config.toml
dataset = "simulated telescope pictures of galaxies"
targets = ["kind", "winding"]
norm = "batchnorm"
activation = "prelu"
padding_mode = "reflect"
stem = "single"
loss = "cross_entropy"
residual_init = "zero_last"
optimizer = "muon"
nesterov = true
orthogonalizer = "newton_schulz_5"
adamw_lr_other_params = 0.0023
final_lr_fraction = 0.01
warmup_steps = 550
weight_decay = 0.05
Rows from block 5 of a small image classifier, named by matrix and row number. Rows with one number belong to one channel. Each number is 128 + 24 x the weight over its row's rms, rounded and kept within 0 to 255. All counts start at 0. Numbers have three digits each.
After each channel's rows are labels from the 100 images, of 14976, where the channel reaches its highest value: "responds to" is what is common among them; "place" is the part of the image that holds the peak. Only what is clearly more common there than usual is listed. The data: simulated telescope pictures of galaxies.
# convs0: first 3x3 conv (model.blocks.5.convs.0.weight, 192x192x3x3, each kernel summed), inputs 64-127
# convs1: second 3x3 conv (model.blocks.5.convs.1.weight, 192x192x3x3, transposed, each kernel summed), outputs 64-127

convs0.45:136124119103122107128150088114158142132156135127121164142160141107091128153101125131170117122113126127154121167116152118123135130089175118088145106102133189120100124127185088138142109160157101
convs1.45:134133082161120163126112116152167078123104123135131143179132106126146108127130117129104147102131176093143185155141177130100140139136145093149165128124118125134120168089127104115104138137127081
responds to: star cluster
place: bottom right

convs0.2:170158106110121192136161139140142201160120081130140130162128135114142108167162128130127114147133132127101132121142165130120092142136105138131101186112153097165168166133115155130113099102117147
convs1.2:109124121109144216126116116133173159179105153142131126130098125111154127122117146109156110154139121145143140143160135092103132166192114106083103136139078144153136136139178121114158129155150106
responds to: winding: anticlockwise outward; many-armed spiral; barred spiral
place: bottom right

convs0.117:122101125155117156131121128105102154108111098143157158118110159130119117137118117170151138111171135147094099164134120148110140137128160136104146164113126110141154139125129126128138135099153168
convs1.117:103123098120142182096111152144152159146125152141109150132159134127118150105099123127114123137144109181149127145089126108123151157155108110112100139119074151129137113120103129130119122126107144
responds to: barred spiral; winding: anticlockwise outward; tilted
place: bottom centre

convs0.119:098150108145137128140073113159067158111130096151125136095092128103153103147073179102118117088108127104127119125137125132108147115105123146129185105125095140119157120136158100159148096039157140
convs1.119:147160111113138150158085145158136118136105113158117117108093135064172123159133139157141156130100132128093151127123126139148136104160117152134128161181131162097108131161183141123154175146166140
responds to: irregular
place: bottom right

convs0.190:140146121113128177100113111101105147137104140109127155105118148139122114122169092112137098121138107145157106103107119117065095134080132139164128105124082108091133112109104130133154077095134106
convs1.190:117158131160104149122089136119167113124111114125125133124102163113141153161090150093109134181171097166092168105139148183131122103125082134094126141160132098128119077125151117124137081112096124
responds to: two-armed spiral; winding: anticlockwise outward; tilted
place: bottom centre

convs0.100:124101137113115126136144107093093129141127125130117133095167118135161128188151119149142122153114119134123117141082113104148139106158133188119173117135087105098126143154147125109172140121134133
convs1.100:116132120104126174118128099101125161122140135140125124120096148118099156104127139087138106134154119127151131131142142111065128135134116113080128127120080132181133135150087114124111125127157150
responds to: many-armed spiral; winding: anticlockwise outward
place: bottom right

convs0.140:082110141108151112125109096125130132173128141122173131149168129109156112080144111127109143127161151129120130125139134128143138131135105174147152157143097119093127135137139113122137164133126157
convs1.140:126172124145136089111128114175120115126125100080125099132137147056118146143164138144160115131157159131156135119129120118126132127096120088155152141141146133161141164099164106138116125148122129
responds to: irregular
place: centre

convs0.129:120127086154165198126157128081131134091090100128105123185143185134145131146152105097194139152164145139124136100138129121130125088092138127165112124145115117097130193136148126141132107169147119
convs1.129:091132152128120156110179097151131119108106160119140099124117123126143121150150125127133127158119140157121121107147170142124106117093172139072129174144132090163120092071106128134091134107169103
responds to: barred spiral; winding: clockwise outward; winding: anticlockwise outward
place: middle right

convs0.80:113142078125101128129136150127135169150135145147136122127159146161086162129147138087111138151109135138119099072124180120081071115125072129119144167121132141134126144138144165098159124092127107
convs1.80:123082169111147144141142118100076130115107102116144128153102167183143139087099077133147118176143100135151143090091119109134115114108156111155144093148104111119111109123086103126172130122136137
responds to: winding: anticlockwise outward; many-armed spiral
place: middle right

convs0.74:118123160155125181120114133112111141149198111110153123133126138128141146156137152191092116143119117176090135150101145127133138171127149136148166129114155151170172114173130157119103111111085155
convs1.74:119132116121170156122151111106145133162152110144133146136120151162122137128060166127132134109123150117150091148157095133129153153149138135094090133140116136162145072120131171144140137092122098
responds to: many-armed spiral; winding: clockwise outward; winding: anticlockwise outward
place: centre; bottom right

convs0.60:129150122096137160155111122152091144123153111145113079151138129131078127108162099092184134105121155177147140163091110091087092083101069109142096097133122146150127103150168117147149120139174129
convs1.60:161067128171109190071111113178144107117144133138132132104163133139171115100117172107102116143100177134173132142134135139157108123130091114122136126138127088071145118099101124157110107133161112
responds to: winding: anticlockwise outward; two-armed spiral; many-armed spiral
place: centre

convs0.186:116145162171130096102121140163165145125100192135150159093138089180111101083094136117088157114128148078118143131084067117109161130154154111138119116150171129136152111092163157108147131125112147
convs1.186:109132113146129088143176102113089154101143132146132107068115138092131130151198127122120121145119159099105152122144090117152176148110085178149133096071114180095131134134130141124089127183131111
responds to: merging pair; two-armed spiral
place: bottom centre

convs0.149:135161113145133140146100114144107179186185157112101128152123093162144130154107095118121089121108146139153134146129098113104127083125101166124137108136124146119138120123122134119156105149114155
convs1.149:143132089155111129100100128105073141154139155141114096124121120147106127098123157079071102083092172111132189153113140123109141130113127082150130135102131129128122168130120142105098121138073129
responds to: merging pair
place: centre

convs0.101:179139154088127124139147120114131097104124115135138161115076139125148137185115152098131157120104111124140133137142135128054137100156134147108184136091107130110139089134146096112161177145145117
convs1.101:093195145128121176107112084122167068098149138144104120132110108160162138131095120114105158112144184102130096100128124142130135154124133063158159086145125108134062141111128097126109173148120102
responds to: many-armed spiral; winding: clockwise outward
place: centre

convs0.21:128133133086116141116167082133107168140109104129138111131132167146166132102165124108115091140179097121176128122120093150090102130119122130130116202168085123136108118150143101126147110072142139
convs1.21:131127100148140151105103166127149162116095125147161128139087129118140146126107095096137111138108156202100141136124132115115133139102142135091122171173141111146157102154125144136125114111120173
responds to: barred spiral; winding: anticlockwise outward; tilted; winding: clockwise outward
place: bottom centre

convs0.164:125137141140121115087152116143129120116123148157132117141166135067131139080124122106133147111141103088159135116169144123135074096129135133102099129140142157125111107152105110116145134125127119
convs1.164:145126125151134078129090078146153098095137110066138133084112145119102097124115126145127116189118127147123102160152087118139087105121146126164120127172091128108158117083124124159122123113122116
responds to: irregular; winding: clockwise outward; barred spiral
place: middle left; middle right

convs0.84:148131165153162107144142158114124123138106124136155108165135161091117115138118161113147146191120128123118114130186172142144083106146084161092130150114160151160161129166167168145116110090098161
convs1.84:129118081113142143149152103134131122120118112121111129132141158096109141100105123155112114110105134136120137121138107121129100171149129103176140127140127141109145105119140101148123179121182083
responds to: irregular; barred spiral
place: bottom right

convs0.187:097075127107115137113143106129142175114126155095113128117089110149154120140092118140129113099126115139161120140113139091113130140112113134148185154074160174135128130150140139122111142160179116
convs1.187:143149131156140170107119116089129097155115126118105106140123110179142118136142140094086136092098157093137184150121145079111153152153138079122135143108128105159102150127169121105138195158064087
responds to: star cluster
place: bottom right

convs0.59:150138132123125133119108157125087111153135180091132100092139122142114135106099123140094104078145111105111137090163113134157171144150169107091081118086125103142142113140090129096138146175083123
convs1.59:141107135137130121122130113070115153182143144142096132125097143079131111166166158140127144130157119111153105118126094095141140136138103148127118122075136180107118127121110142162100110154096113
responds to: two-armed spiral; winding: anticlockwise outward; tilted; winding: clockwise outward
place: centre

convs0.12:155126126128114101115164215151077148136113119122141147148147102117129143102089103122142180134082122109120142135140152118139129135133129135126146123109093132165148094144116168135119145119128106
convs1.12:126116142115139215148137119129124142139134136099129108149194155119136109119122123119108170127095114120123087172106144112133112130153126093100125117133100138085154084095119151139125176148115080
responds to: two-armed spiral; winding: clockwise outward; winding: anticlockwise outward
place: middle right

convs0.165:142139139158120129120122145158134164128140148111153121126119100156082122100101145142103132074116113109095150131091110117127127090130178133089146112135154120097168157109098094112126152151110131
convs1.165:126121146163124095122124141055078180126111129108118150131111118126121109152163133126172129180155130145088099114112161149158156115105122199102147106067119137128115120130124139142106083130132137
responds to: merging pair; edge-on disc
place: bottom centre; middle right

convs0.97:116114124127133122111135154129159115102129152137112129139098116134110148092133163107179126095162143104159119125181160133141101096105136143113123085104160183147136101180139170148116122110142106
convs1.97:163119100141133150131140136128133082122105108145133142159104115173102152145072132102085145106149114135153170138141137153133143155147127113164128135099124092113092134099095143125122165127053102
responds to: star cluster
place: bottom centre

convs0.172:120128123136130150116152143140148162152103132182101086115112127183177137205148086145081123181122113115118123153115137117150103140182077124140123189127132100046120131124127092116136104101184115
convs1.172:144097130112152159119160101130128150132133128155137152177114152153160151119130101152141102177129119110136117120097127138154126149089198143110117152154076165150138161132160110139148162134142148
responds to: many-armed spiral; winding: anticlockwise outward
place: middle right

convs0.1:140138105129167208147139121108157122151111108146156117142138144136166092117186104103136139141118132141130110121103139117137121137097122178119098112126126134113133110140122144155111104117141162
convs1.1:103137133100133146114116129127160098132114144089125122157118138058155104180144143131159116115096119154147132137141117132121097140145104077143137174150108161095170126121151133148094131143127089
responds to: irregular; barred spiral
place: bottom centre

convs0.63:148116102142131119095138094161136118144121190092119115132149130134075137155138104094127115119128170188093135148100120138113130093109105145173138080129124155111126105122165100128120113123138140
convs1.63:126094107140137179121101074136163103143124132151112127156147129109159111112113130113104131138134140071096141138130157152095142156137121098121100127157089144136119119154129143119154091139153083
responds to: two-armed spiral; winding: anticlockwise outward
place: centre

convs0.114:096098156102139111112151149137144146136074113124150119139106118138117162117158149127144143119158121082165119105139169142175089147150139123111102121128154142148138152171137144112171130125135106
convs1.114:174106111127144137130153151094116102137095121145161138148099110183115121150092121113098134102149155106164142126148114151150129171139108141152108141073125097117112125121071147120091129153072101
responds to: star cluster
place: bottom right

convs0.87:123135087125108089133164130121140128141135086124135137130091124135102150096113133139160134094117115153188142150147132132147106110091102116097073114108106111065163108136136118136100103120184133
convs1.87:117107095115138128127106150119134112158125105143104142160090148142104095151117128105110135072143086125109115178151123133092139108118105170159127143136143084171142178140104116133147176103126136
responds to: winding: anticlockwise outward; two-armed spiral; many-armed spiral
place: middle right

convs0.120:111120136172105155136127142168103157146118133131128141090138055181080119122150154121146148076154116096107141121119129118110140112126188100160161136106118113105138147133127132100141144170129091
convs1.120:108145115158107108136127108099065179139109114144123128144119128102118137148175108115123141165183132115117165123135133165106146146119118133070088144115113157114099117120113096139057127149080140
responds to: merging pair; small
place: bottom centre

convs0.10:145131181127120095149107142137122102114102084162139123157119138129159134130092138115118106112175114096105136147135123133124098140147133167089101110117127141112112147114142118144152149116160116
convs1.10:120155122138138111088133128130145127121120143135141126105123127097142113151133113130139109128122123147184117080126121121097090117111123117179162158118121127104147167084110109140107170133124127
responds to: irregular
place: bottom centre; bottom right

convs0.43:145132084158130096120074100116133091100101154122094149101102164113120109131110140152088092093143160121139159125125095122112170139101187143136163098121146142110106141159182096111128128109115136
convs1.43:103187150106134124117083115101164109096119110158111136117092087156176119112148136102096148078153171109110137139150169098112130103158164125119087117121095103126105131133118147134129136114119082
responds to: two-armed spiral; winding: anticlockwise outward
place: bottom centre